{
  "image_size": 32,
  "horizontal_flip": false,
  "norm_position": "pre",
  "fused_qkv": true,
  "num_experts": 16,
  "shared_expert": false,
  "positions": "sincos",
  "loss": "binary_cross_entropy",
  "orthogonalizer": "newton_schulz_5",
  "batch_size": 256,
  "epochs": 7.6,
  "lr_schedule": "cosine"
}
Rows from block 8 of a small image classifier, named by matrix and row number. Rows with one number within an expert belong to one neuron, the router's apart. Each number is 128 + 32 x the weight over its row's rms, rounded and kept within 0 to 255. All counts start at 0. Numbers have three digits each. After the name is the row's rms in percent of the matrix's.
Before each expert's rows are labels from the 100 images, of 14848, where the router gives the expert most weight on average: "responds to" is what is common among them. Only what is clearly more common there than usual is listed. The data: fractals drawn by 1,000 iterated function systems, in grey.
# router: router (model.blocks.8.mlp.router.weight, 16x128, trained with AdamW), inputs 86-127
# up: expert up (model.blocks.8.mlp.up, 16x32x128), inputs 86-127
# down: expert down (model.blocks.8.mlp.down, 16x128x32, transposed), outputs 86-127

# expert 8
responds to: sparse
router.8 096:158142144107066123107077096108093154108167132134158154201084111156129056158156156103089128150124174155054112098093129091129143
up.0 108:103138159128131103127095120148104133166141142106079128126137159070050132083122123165116062112179095112115148128116126110131138
down.0 096:088107071127110149072104058163163080139142122094132057086120132082129169101126180201112122155129090146157153150135121147136137
up.1 097:101157174178090121137120106140102176105117199127159076177181047150096113133127119115099162086125149142121154128179120125130103
down.1 098:133153123134158113112095116149159133094138116146193116108168121130149113124117095086122132146168176117109149115111165103097158
up.2 098:128132065132107145154132168077144078128076112200171151075144210119179098147122117201192146106076093171084121068109113166075097
down.2 100:081113173115089214165110138125146117172173142130136130147101115150083124104118113112171140141137100147177091184125136111167166
up.3 089:146125111145131112141069132110109042143134150122151115123113149138143107103136129140189121076116133092057184019074162056090115
down.3 083:095071145180131178148182183159141178150134121136149123094150142132142138097188139139119144155099056167122097089139100136154153
up.4 099:086143075162053121139100120137114126118101130082141119068171129140172157110097105136169144133129129114136175058140066107171115
down.4 102:117123106117096091144103077067178098144168118030125084094146134091139140121156137147128128139149144102162148104132141185148122
up.5 104:066143129131108076091156187096163125119163065138152136154137103133164130094116135162152126111190168161179131124120103176138163
down.5 107:163123159164156156149127104174133147095141091136118039153130099152123120167133147101139142196087121156188152132115145088100133
up.6 097:126137044091122130119216100104149068106107159158122142049137090114176147139131155140151061130141080151169159104106177176056141
down.6 098:114133135155106147201166106095141162106144137156092146121123091136140145146038179153146099164072110128146058170099092139106135
up.7 099:165104129119122162188071117126153132147161131141122033167127086112101098137125120136092091123107127112080092116071080115146132
down.7 099:124160157129166127099176142160105151094068157122143129114143135085123113148114112122098106105157148103174089145166121103097090
up.8 100:165135127155135122147137178076133065166092139175137114183190061060093124168133135125112033125106121105170135068115091147129087
down.8 103:128161179125092098130111149158124046062092059139141106138145143172150137101090119151109101171063126124100054073190117147150122
up.9 095:118128159139086162161114117084121094147115093109114127129185101119111131139194119110116093127126095127164098111195144165146081
down.9 094:119142180135095153113096080175108103106063134193144111154217158135175105191087121119135099132116147112087089122142166132142121
up.10 114:143148123167128167143175136095142205103127139099120082095111130127083149135121176127120127134134123150139118198097174132183152
down.10 107:109116071143131139095119120112104127108128126158102118093096119121141101104111190158136185074074116114163162119131144127158179
up.11 096:105158131111120167122103106135146155056108093111123079143152161180165090129168132111129188138097117184099111148149087135097167
down.11 090:083109136146123053150143190120162155152111170174153070133119094177113135118172117162114061115180149101113150148139124126201089
up.12 102:158135180104121072142134109102131107143100179192128122129106069120142120150106167170138050148101135130127055108186063110056148
down.12 099:130121112116123028118113113123096096126131171073127143126173093147126156066113161108111123117103031180151140177144107129166164
up.13 091:157129123161157126127102155117113164158195109114113125125090158131084125126101184118110128078128103163057098127066169096154138
down.13 090:129123183148177140124125149105128106114065133127135137129134153102158117104135125148142129133117091098106120125169111108109028
up.14 093:158181109137150140164080106159130169103156116080149127127048173154125094086198118166131111162109091102153196149109118083099098
down.14 090:128158092126107105102142134052118146186135160079111123121110168127160104157075140155155173085101101121129143174107106123091121
up.15 102:141132105138126103110144107130152106089104126096081167073175142106152110110127145090174128105146104153105121115129125131151114
down.15 115:150143138092098127146128094140131100144174093108128172182167183135135135134110107122105188146076190095088088104118113124147095
up.16 097:130200174136178181163131150081168150094049170166087136113144109138078130183146136162140104117160079125124152157151118110155087
down.16 103:099152160135114173133110148154116180168113092097133228143148122141150132143082106152183122117115135117142167157164123174167225
up.17 081:154148115128114103140150146172170149150061114113126115089170151063161151072160121125181155138159111078134088156189146132115163
down.17 102:092108170165122087115141124198138082120145115164125149087102139154104177147092113079157111126133222110084147155109148131119170
up.18 110:137137104172101080139130146101141137164144119096179158162192092109116136127115109164092100109070129151112109068149178104054100
down.18 103:122081077124098129138126135150105133114151141141117139197088118124121114161139198127127144137136115070095118118112137132106174
up.19 106:129122148151132107105132134048108168120117131125159177206178088167141084129154170134135108124132190108085070123120142155091082
down.19 096:218122047136152140145139107158131101085084158130107129064147172091175161167151115175184132096118085097050118156116103100195109
up.20 101:098141175096080113117138176103111183110092141179086127168110080127116115139128084121167089124197147121099037142103136114142153
down.20 095:184128165140164084112179085084142132158140123149112104127071129128167157096138176076098090127087070132190112116117126158035093
up.21 101:119116120083194136125085098145158081185094078122198173114122093116133110148181107092086141072100145175169120162122122177171114
down.21 096:137104101088114096170126098105174104143094113155174160197144128109146125077168133124142161084172125176126142078120102116188154
up.22 084:164106106104122086159160094118169150176124156133111118175127127094150107120202103119124108160070213113143093133134143164131167
down.22 086:145107051112149164035174123150104132112040137142137093092091099058091147157105144123092167149170146148173101113113146154104078
up.23 107:148152111116099138209193128131079104140119103182165033193151193099150087120137107145162132123080120195121111117127128100176121
down.23 098:112146112083132066126085197133101135210067197109170126133119130132046140171122090127125109136160144142092176161138074113119122
up.24 104:152138100128083250188149106109137173138064109129091154152113149087112131090157142150094088148097147146154126111135128152135154
down.24 104:128052170146154190130155119119146120097120107137163142081083114148142083096126097145077118114151137036151135159132128153072181
up.25 094:163087094131155107184078135141112095162180119169108107123138145133113051147155106121077119144085146124085072092084119121164071
down.25 092:133163115142112141095173091154108116145097174137131075142139106146166180086143108110177114084156112119152103136186146139135110
up.26 103:116136068165090112140121169051130139087123113141124107200186115107135109139126114132095174105137139122147124083120141150193104
down.26 109:155157077088135134163106131098088144143165125181104103093153093179096203134137102127154098126186086172082183064080114123150097
up.27 112:122117055089104196152113179116172103113085095160153107104133140116122128142145154137135105126105158150167204057100114152094110
down.27 109:116134130124087120141114143181146073167097084165127027177149209106140186117139183170085083095150130130104118097114188193099069
up.28 093:115138155103120117137110101175152157112102138082141109072104156181135141156096103127161092212095132130123178094072092157069149
down.28 088:115132134107136156109147137085098110177133143116121123129180148131104129204141121213069156138117095166109179110162117119128164
up.29 099:184161137198104136127117199121092129153103200142084126128090158091115116123073151145092101121095123114163128153110131112098091
down.29 107:129075133112119095150121184117178073109075065106129108131072179104126124123165155119054169159120139149145080137113174132128141
up.30 101:105103120078111130123119096161155118087073103114136098094096100163148111156101115120140182115118121126164183092145063156141129
down.30 101:123147110112087126188050099170155122103119078145127136093134174167165096145131172137108067127109022143156111091144158159130069
up.31 115:077122136177064110156120103160083085149101128134146104069138134132117074159130163106121176091119171139167181078198139100191127
down.31 127:085109094122155148079137132071093133148172162112102166082086154135091130167164133114141191171157080146137167081154091085143088

# expert 6
responds to: two maps; sparse
router.6 111:152143175105123147136137106083111105149098181135182134147114173134160090118155077120158133087106126145140114107172105099126156
up.0 115:058138083079136083087102109198150194178115110126156109087071116170143104133066140116177143110158129146123137106155116161081110
down.0 111:125114099104131145112133133117109116115070114160223142063097122162154169145146241097109141112152134134157151085126108115122087
up.1 105:156158124127088185180105108143153147115096131123113024118157165094118108118100075188176117102084104102162091127190160123086125
down.1 104:084146097147181078152170155133148127105142146170183170077157030083115163136161123201139175140097059118118114108118149106135102
up.2 094:127113169082124146110151107153111128122079080093092154116108120131130145131083189096112119212101210106175142160109085158096173
down.2 091:168100124130108142167141062070115082159153112146117158132115117138083136125146141170113082156104116109156160091144084129183102
up.3 113:176106130133106121113164085168123051212148113131092169153174148075122156072198083145113114146073158099158124153095177138174171
down.3 111:134129155103128091102096147146137107116120153098142196122182116152107099148151125066073147079145104160142072163107229149109051
up.4 100:132142184154126169119114078143143126115124173132122027143103155162130157160136111096151158058135094154130136163151105096161119
down.4 099:135131142141190103094098145160104120139076155118109112127082157155155122139078155111173130059076185105154105158126098138149127
up.5 094:107123140166143144173092157144109148123150173113073085133122134093087102157123112163163074076208111109096125138142095081141153
down.5 088:108139125113168077115140157135143177113068062144141156183154113136072136146055102157166145079096099134175107159143147168136139
up.6 099:104148138121151175156158121124204120136117141137132147088087211088122139140142144119109159070097068107088129077093106123077128
down.6 102:135124104158103106125082139116079133066131113163109205052150110110120154097148151139120184143173144081183185128176113157135148
up.7 113:161147149154143177169085108139174125112108127123145062121073092130147170120073093180145038160077119130141112132157132121068161
down.7 120:133125109073103137111166141177180093192118173137117120133152088136089122109089117142134125137099093119154099150152212099149208
up.8 096:137164143111114134104166168132108143142114153097102164128088105116101134117076126141141082177078161115153143121079137101112126
down.8 092:125136129125137169171140081098137122073148132124062140115141154140093112151071103203095152122095093112083210135107138024133149
up.9 090:154147136216145138068128121120199150071114173160182133147136120145103107174136198159143147133176113096100104127104097125108166
down.9 093:154117176107143185086117084083129121120174131159064121133114164153069162129133186131111138109130118070097066142092165129077096
up.10 099:109109146159171114085101138111100085126218133145138127161184082144133150113110146159104097120115156121126106202182130132146170
down.10 095:195126151154122071136112155129005116145096123108100142124165135131012158147147086171069118154069135131138123127113162130141213
up.11 098:136124121126142164100107154082155175140057092156133127203122090148145094089143139079063119102159141156103067140108101148123158
down.11 090:151077079200067156080090159116163130182094115115158138121092169195103117142176092137132135178083086139140151097154043129144131
up.12 084:069103089228122106184101094111145127108114156136171109068172149127170141128095155166163128105108080167139160097145106161156125
down.12 080:174120158167135090181133089078118088058185151140091104112178179093133119144136142117185092160158154128110159181106104149123158
up.13 092:173105138140193180158179121121151129180063106111122136100086103121098099063162145115147143079075136141163147078168088099132109
down.13 083:056130169075104124143111121151127176091160105130087128082092140125179120133103132143129078163123119134135123158107138137138118
up.14 091:089125144088198134130150143140174081214179118134120117095155127059158146118146111105179158086092105097157134097138146171092120
down.14 104:126122155177156141141098205148119149149088103113126081174116084125097101120092119094103119110116147109101141099133114102156179
up.15 103:160112092110147163141125125103110126134157142097090114083128077102092164125160137091082133121116175098182146118120068164224136
down.15 108:099164130115191173120101124107135063197141131077107103068077090125102177156139134160154117110158144138166162089154082139100093
up.16 103:086093134079206113167143168124140109131087081157089189148071077088132156143134133101081143124146103145142146109141116135137157
down.16 101:154133102150135153167102131092194132152129146133087114127133148118078207130081122147129098105114145131101200101075135161150150
up.17 099:093074138193121119113108152072132130173079126149156059178125132117107123176132114107104159093194146109161095132145068184153108
down.17 089:137111137136127122135060117182153094088122120141188127136101155095138115125120135122127203109132115122142105063122129158085181
up.18 096:103120157138049087123136111107170108113139114102126095153169156150149126133155104179161150145126072172159095138177167104085149
down.18 101:174085079160074139158129121177103144151062131168086114115141174129193106129115121092116199138102108084090169112172135099148129
up.19 104:121113059151144172150182082090140151156163078112172088181139139109147049119146077121186139139148112146128158090161120093111101
down.19 100:162149117181168087141142097145130156101110108146103162126170137170174151106099166123101155144130180093092155089141201124148058
up.20 105:137130167206202154122134141119139103182048159147116129111132098096122170129138140118098167063066162121146114190131106174092108
down.20 117:135159097103098123102109121108117099130112132148134117120142120128142143109177196133108034162189157144170136144105164146046065
up.21 100:159117183163143095188128108128132104157182103094130155148119118089115106129158107121101133120045150163103121098087176130087091
down.21 090:131134098105132143058199113083173108174155201171146121082114140139087156128178108094096127120106093117119165173126096101099115
up.22 087:072147181169139194087141168126135113160147108125155133136146205148116097111185111083177200145127117135117121193146128130116088
down.22 081:094134131123105076143129091149132118075119090124129153111128109121173088103088140139160189123147103166152184113202200076110084
up.23 121:092102161141168110051079135141105139159120120075194116099149094182171141156163078084097160109145146119140125131126104184146094
down.23 135:144122161059120124154148115079141144109148183148153154070152102065131154134175154181144103149143113098125063091102122110122213
up.24 095:142125116073085063186131061121078140117144072130159108116156157152161087093120139172091138121077170137119089123151122098137139
down.24 092:145118165104180115155135118178108085108146123110155127162137136111132158085134160120157066107139103125092115147148120112151116
up.25 096:129126156109156159162127108139139088109093129095106179124111121103125072117148118101084111056149123112118141125129124092137133
down.25 092:102128095147125085101130117212134082127095069151112185105167137093118077092116118141147140164117155110085069140108143122183166
up.26 104:127128172111133193109118198124185127125142136143088162180120113102157190106075075140150083201125101098164078179116124164158116
down.26 102:129117078097113152174078167176124195123052073076135102080151144099123114155144116148108209125088080119150124130135143108080108
up.27 110:127126136057089117101122121160136164127056055150110124135042116161171158122085140107117186194135169161113131144092117130144220
down.27 119:160146105107134122144082125140088101168156113131089142148147110118076131149175151082157147087134154120124085110125078140185111
up.28 101:108077151165147054132115141144135136166141125106146126110186137162123132112181106106121172077218123128092156163138151096156117
down.28 098:132109118099153100149088135118117111122114155132162122128099135195098152117092108154149079144105063137135119123101165117175116
up.29 091:131091157129122165138095157115129143112087122154093085169145143141100113114092142175177103062141104123113167053138113118130142
down.29 083:140178084106095092138163114117142159042114188152058190110081141084143086145189183126161173123139153090087200178103132101091133
up.30 094:136172194099153111148180154130131211134122102092091057157112106113086179128129102127161141107132122119154130182162115134146161
down.30 105:120152113180092107138133164118186151165118125098144149194107125092162133170113113103142131160177084156153124130071121114070152
up.31 097:101099116080149151065134139143154105142144066090132157132069140140128177118138117113135152085129141101158118139126163162121106
down.31 098:132116104138132157156140125150149136193094089085177135093109103137148140150101062121132149101180156158112183118091182123205184

# expert 12
responds to: three maps
router.12 096:116138089120130085116152189029136111127090070108171184146136098115116123143152154154104080091156147116137141125118162137097093
up.0 098:098107105143129100137126162158156107082138064114105086105081143107142139093155146141135159150168130132197170093186081113158100
down.0 098:095143113099106111111153172179123092175160173141187138114173117178104138159144086172112127144142200111146132137125125077175122
up.1 096:180137107121063134117121201090125095055123181149098108152113109089124112161151113092114064137167111090141150140113106118143081
down.1 089:087139190125154150131117105120136141126162160078125099132145147150114079106052202088160136144131135095124162106097117125111098
up.2 097:102139113152136108123077086147157095113147113137105089171090140162153145144133151136124113084107072129111146123175149133057129
down.2 107:152129140100136151136130113121152124132092160192094118153081198145137138151086112151134098134135120083105111091120066111113104
up.3 093:122129124197215106119121126103087066143156158128116132192127068090086117147171162157093106086121068147164169119140153105158100
down.3 085:076138137105129150143133083157169148117115159132116108067151144142068127135162137164106139155140030132169133142090158138078138
up.4 108:135118126164120197129164121153170140125188130144087192192136128114123166139107173104146147115109095107129106198120135135102136
down.4 102:125137165106145136101123138160106138081076141072064055165207066113122145124128130139176139135115092131152118131159161185089134
up.5 108:176141172154051132109137095140108163125140147104146086140140116169110133119156174142173139128095130132078149160120192077152153
down.5 108:168147180145194107185156112175108094092155091137097139143156162137078148136076155104161142139057080101141137134112121132148140
up.6 101:080149036107137152139180179115138127105128116117121146083145206138172180138112084129169180095127120138143155108136060124145080
down.6 107:176141097096132121142154134137179139164087119127147164213110174107097075136132071157151162054158101125169126094166084070138087
up.7 104:153109121156151109110124134112051147139102117187086142197119102162052107133164108110090127121105193130154135134130075148178197
down.7 102:125074095148158144094192148138148151154070144088175122017151137047135150143134156095110183148172083111086127148144097098127143
up.8 098:124113139099202157132106156141107156170072097148123137146090110121091140075160114134042176086107130089130126183147120132189133
down.8 101:141163151183185097103104108117107080066111125101088119050154146173147091087059126111139194122121092170159051166129131152124157
up.9 091:193135157098152115170139150119130085147089133155168160102142081170109097151231075115149150104081105113093103142100139128167139
down.9 086:124069143109154133120168145107144137190149105143111165138089107097208136074126136111118085148155175174144078123086084116138163
up.10 092:093157141118110142150174118131128135137121107121144092038143145096125131093099111131166118112186116206104130128113150118090085
down.10 099:136119104125119135173178112091215128074070091051122092096168175113119154109183101143101075174130089064159180152111092109161163
up.11 088:122134116098155148128138178162162070131086123139186095130108136096158088175127128157119133085091126203204132133137178113081107
down.11 094:158147108143111099122152114058122118142144168129118173131144141161096127117097143124161125183093205126150178129118083082144163
up.12 092:094128175125169144124114094140172125124136139082145158113124103193190145111106118136145145167100130094112163152179077123179165
down.12 101:076145125122139163193126100151127138110120159107120130134110128149139173125141158157140042150094123148106107118148075150154142
up.13 094:092063135083161081100099143181105176185115116106112096122086124172094134165106130136124122102146157191108098129174097141056189
down.13 099:163164076126124132113143139058162126106169126123169089145142125123113165160101067129150064162183170176120124110146137122164196
up.14 094:173114089137143143143152124108079199122156097145099133152152134166087098132154135096071127113178163146070116117117110129154087
down.14 105:134122121126116154167087121160087057088119132179149161070138194116156134164121096079087092128115087183170136129139125116167096
up.15 110:087142118106176148162118124128129088136233098149108164126149120147168157105137085144179106113136096165082162154146148088189111
down.15 102:127085109154175120074099206155123119110178156128055111071127047089118104121168176152126131162116122101058162100110073132131128
up.16 116:162126148124194175125037145107151041130129097166147110087166141143121074101192062114156124163100095080135092151131092095101119
down.16 123:095115126038117127117093155165128092118109088197193103086057155174129121134148127163114146087140094118130118131177137137118145
up.17 103:152144167082165139088094128123075140183143143166089130139115120168106092161143125101133129161185123120061106123107118119092160
down.17 098:142111134129145097158089115151160095060087107150170116111187170125116118110093127180103140157164112087118044105069132120139061
up.18 114:098154113175100099149161129165119131144147081088145114151149160115121134131167166103114154107173093140096162141183212081157112
down.18 112:120161177132081075129113142130039149071124089135142106173158115177179153101101083117149202131158123145108116155109150098148148
up.19 095:123143147116059158099158098139153175124162091082141106065168110169068123092108136110167091168128131093115216140125124123109106
down.19 089:134110123130157159066132079118189135094156111105069090120160134169145122067118110124158114115114152136115180109113163146147094
up.20 082:166111095127171165156116188145116112134058075149144111192126125118096108129120175119069097094063187164112118099134126219052113
down.20 086:122125155130052137173064159077198104125196131176171117079082132092168134180178084119106117134079093134152139135105141126054110
up.21 106:153145173147078110130126152090054151096105144120145147154140084163126110106111131169119141113164176118091084159138089125181101
down.21 108:183174153128168176146189143120132119088064098121150185135089134154100102127117134142156133130106076132181160149175138103114178
up.22 107:128113172130081098088102125129138146152145106131189181178134107137180122080182110108078115109144216085118127106153154148132129
down.22 098:166098104129120119138085135118070143156161150177081070129108167164155127096119106151082121113132154099133160171136194080171101
up.23 089:156145162076130091153112101114104179109097103179098077172069068142180135094092173061133188133120181129098082105137111115078130
down.23 099:150129126046068132164167108124125081150129104142197093129111133084087098115170145105158130086068151107166144103143089177093173
up.24 103:143118078125094153134085168099107131169069115152185145152144108169125091146174127089100181119142186122134154081083096160143142
down.24 097:108145191101149039153105195100131072127116082112131116142089098166103149158132161161134072112114172138120169098144181144110136
up.25 094:090091167133121089173177106177112140064156088129044123105131151122136137117116161099151163082172090142137108108181122150160136
down.25 096:113116119139138123146102109070127168124099165159115128169180142169069063191047106162160159103184150119077097118089138138129143
up.26 101:160148127115088117106118115096198202080166131149123132192121088118084125074125082073166122096150093080106121133087137126132134
down.26 101:145102198087128129098076148152137128112135127190189109145144163173119123055152070153166058162080147154122116119156109151144108
up.27 098:147130102101152160174122111123110192140153091065123103151119078141080109104124133140072118155161131131104174104087150125126089
down.27 099:163104075119081092149131082116140142133104133190078117093151124080125110124098179124116135148038069104110115107131190117098147
up.28 114:116142110215114147092131148118112110113068126121147034099097214093148114120147166129116203100187138135162162114111132157083111
down.28 115:151136142135129126158113121068122152095159171088162097198126104091138092080079120145173159081228158151063160106066130104117193
up.29 107:119139099147136130104108130124080165159156117134164110103144165145111089107115089158078154118108161166187092093115105139190149
down.29 099:163120124098120133079074110213102150113071116200125163129097124172142100158124176114108130133144215122169128118145156130116106
up.30 091:154136109084123179107133107092102093144104135139146161117097112089151122123105077102156073183060118144135137110132105158175142
down.30 089:131138165137152089162165113081127095193138116108100133140106102089123187117108159094141107185115159152131122087168145125097154
up.31 104:106132149155205186107205101142108116151119138127122156141137083185126138129163148093148188076108164114162144098127092179106122
down.31 095:162138135180142097094062144108164115205095160137097133128101059141121113106103122097149117164089080095114161127106148159164035

# expert 10
responds to: sparse; two maps
router.10 093:169114109098109159117117132113170074165122138184161180100088145098147120162098106093113089142086137139108127071095129130097110
up.0 098:160137203103135187159131125050160096083135112128121114145092194089074128154170097106178088083102125132153079148103118111095129
down.0 092:089098095142085158147114131140138162155132145154153079148108155159152100163093106149111167140197144155164124152110106108154143
up.1 087:105138077130168120101137144127156129167108149089138209159188099149116121100116109122081084097113151092149151172146166172154102
down.1 089:083138177123126098082120194135083120097161110127137099183099083092117110159097155117138157148166172134126148136116156132120135
up.2 092:129146053126142105137105147143166151155094117176133147153092098110112155126083114122076050151127159173186103127117081138119117
down.2 095:112135156146147142163063129177115092126081160129152095101111135159162156153058094183110121151147162101063066159170128167142182
up.3 116:157064105163109144131109161177149131156152123143105070177151174076170134128147129117182161103210093114069117133142171141112167
down.3 124:123112100152120137083133174067111141106172192133128130139082109083044147145159136122197141120061050097158146115128111117117141
up.4 083:130137107119146211109119219110188114058134125112125184086151124125132086123123123124176142145173064118131086138131150102076076
down.4 081:156166094143144125196057147137091195116149132111096169167141118135097111118112049099183106127113162166101166155129080117173130
up.5 120:122101141123118160151085088062148118104121125177150182159138087146154096140140100116061182144107177144134104113153071119208145
down.5 115:132102145099140115150069111076152072141145060163189191134076149099154110082240149117088160160084146108125098089089133125117138
up.6 107:131160131164112131100172136024142091101200113146180150182183119190138128141138081173128109092122110118146117128122126117186088
down.6 101:133152136159160161114131188093135151128059136218100140069129133112113111098110081102167123127157116131113060133103097150123071
up.7 107:128122181160193169123134079116174131107091164157085024084112194089124096107162129149149162091113115112148151111155110152085130
down.7 100:160138142140089078146138098109097177070131164079144130073122099134150151110155161126149120144112171124166176115110117161157179
up.8 094:133076182125137159157112137110156110139157150170103149152112131139140084149058124087122155095093102148076070114135106109145126
down.8 090:163108113117159152142149112130137147115085105152123169082187174163084147133140110127120158134145111112150194156123129076140145
up.9 097:115133134116107121157166086105134181112114128125113067133094112121088146127115085136140167116131126148181089135112140131190178
down.9 102:094105179128098158159173131135188140152111099129165089183117209061136096096095099137140077092109147166090162139150114086134161
up.10 092:084138123128070127141173167080202141142129103169144116146229062128138099156087102095178074047164086160086080116108156129130060
down.10 098:116159105161183128146164144078050180171081137098092099137128117114126153140107107139123139079111099091086161109200066096126172
up.11 101:107149111112167145152096158138165072156164150084110102030149141133170135095139126133133132112084137060136069097109121151033091
down.11 105:180139123180133123093142155150132162114141152151137129166153159159077144158112088102082132112108157146167080158182029089175052
up.12 091:165141158127074168151134120123117119167111176122110131173109122090101114161155120094050110150162192119082123177139130147173121
down.12 095:164097088128084135196089136171132126109173080166096142119114117143130127122155144119149156136037095132151153134178128144158130
up.13 102:122129144143139083145030118158083124152126139140185110129058080176083158116145139135083145111130157142104186156110108106140145
down.13 095:140179131126120173074130172126137145096148155129119079109129064098102097130146088163105176149099136120096110125093154137141147
up.14 098:085146098156123051151142117072063167079157162091109136173077114110140090132109184107092113131157119171093182112174102070182077
down.14 100:102169123081173114128182155098135138128132091132123129135135130085142093101126173070073178103146141159085092118050133124155191
up.15 092:140121122144123070138133133131056188127109108123124161187125062172061146126096128151101036118189164167075079161119093158136101
down.15 098:147130078130104129129096171146084072075177168173120120210131136093136115160115156079078128093132112154154123118153140152105117
up.16 105:102115134093136084096094118125110119119131074140129131127073164116086119120170131130111093150147132134185103139170140116064174
down.16 101:131102137089153093098146129162135100111168116059201239094161106154174140109124084127102166107156154113128090099144138131084097
up.17 097:129132099096168165108142103125157136084119091087114156114104045117152063107164129104188123110144062161155108098187119149160094
down.17 102:123112139160120090145127086155097193114110096115110079152141083110170108129122129106116029060142135132109179122103090209122127
up.18 098:139135150115084115164116175123089112148121125147143109150135126145180185148071062195124018130064113128110092110078130051137139
down.18 102:125100128129096093125099076122134168168153189089152130086157093116078105119098103118131105161121038107088106161100170121143095
up.19 096:166132174149104133089153101118181123135171132121141088198123126131096103094139087115133074133129140143106082106121092121120199
down.19 101:114157095131124163120148131176126082163148154115116082097123098135082096169183185066125104109122136128105185154148126098136117
up.20 111:144146112136112196127097171123145123168070141143095102214061090107125139160132173103126145126142117135158117177108098166134140
down.20 101:138106166175148108125082086098209127133128132151113141120128113135169126131130199135161083143134110041161152206100161113096084
up.21 109:092149124118120119090146157119175159109130103090167084175147098192152150169059061136220080128156099147113089117136122161114114
down.21 114:106199106161097126110153180129159159196129105153147089102135128151079163196156096071192128130161109154117077129149106167134195
up.22 108:137134124144082129108142151134129082198135164070136070148110152200135208109157070146116097165080138138157141157144093149181201
down.22 112:108113109139138145122089147106119205133104114114093136084202108191136138137134085129069125109134135133073113127145121135112120
up.23 100:167103143116098127078127076125115104068147131147162157134065204188101090121180158130141098131155137116081133095080097115126169
down.23 091:105145138107088147176109125111117099128130111127102174094140164127141167174101125151070167145086042110208112170105124133140074
up.24 100:118105102054130155171139060125139118095159105135125122112088120136138130148110124151148124090102126117122187059101100112146127
down.24 096:097100158114102123162183137112167128116115079130130100158201091117169185095119130118129114098170097182147155107113178184135106
up.25 113:106137078158104106130136105148138128135162156175116076049098158091179110106130154143160143097159151123165153094152155129100067
down.25 112:130103149143100113154114146176112064099128164149140162106089122131126096174123103098133125154094107122168207122163166109169129
up.26 107:169137153033069027127153129101135132101070126150125147192133120146091072137125191147111081133101165120118124109109125140103102
down.26 102:104111141126090178185175069127202067104118107110113126175165165101146096141101135134141076107150101165109121114086107139133167
up.27 092:182094098150118151140133118132048140124143096081129114123162187108131071162164158105141132133174122113091127084114169072166106
down.27 096:123118092114154099143163125125140108157100167073139173134131174116189149117193161116134189089142117071091136180143125094156214
up.28 096:090125115109193160103096112170104123185155073100102138096058103184155197131093101118125094149083147095192214150136118145115134
down.28 096:124134137122103118149105134085054099134148104065132111121155126162114088118149162128096090085102105185082094100099096125158140
up.29 090:112147141175180135118079114119080088153161117166106158177089104096148154093170089058116096121160126091155069157108147140144171
down.29 087:163111123168142096077139120216141142116100066122122158154133004195096098156087159149086155090167133172125162105137157142109102
up.30 089:133102127106124120137111139114072190082131118166152158130227112117126125100117146070171155111169171095120108126078126114136163
down.30 091:092156149125145097107109110071147104157101150135113095063165106181120156121070161159137186150139148151165124115232182118072172
up.31 100:126137156164161197102047177112124129131123157130132148139082055075178119101136077124108149130115105116190103132082125110172115
down.31 103:152129131162094072072152139084112111112095136138183128139165170115117147133110073137190075182133169092202154124113061145094076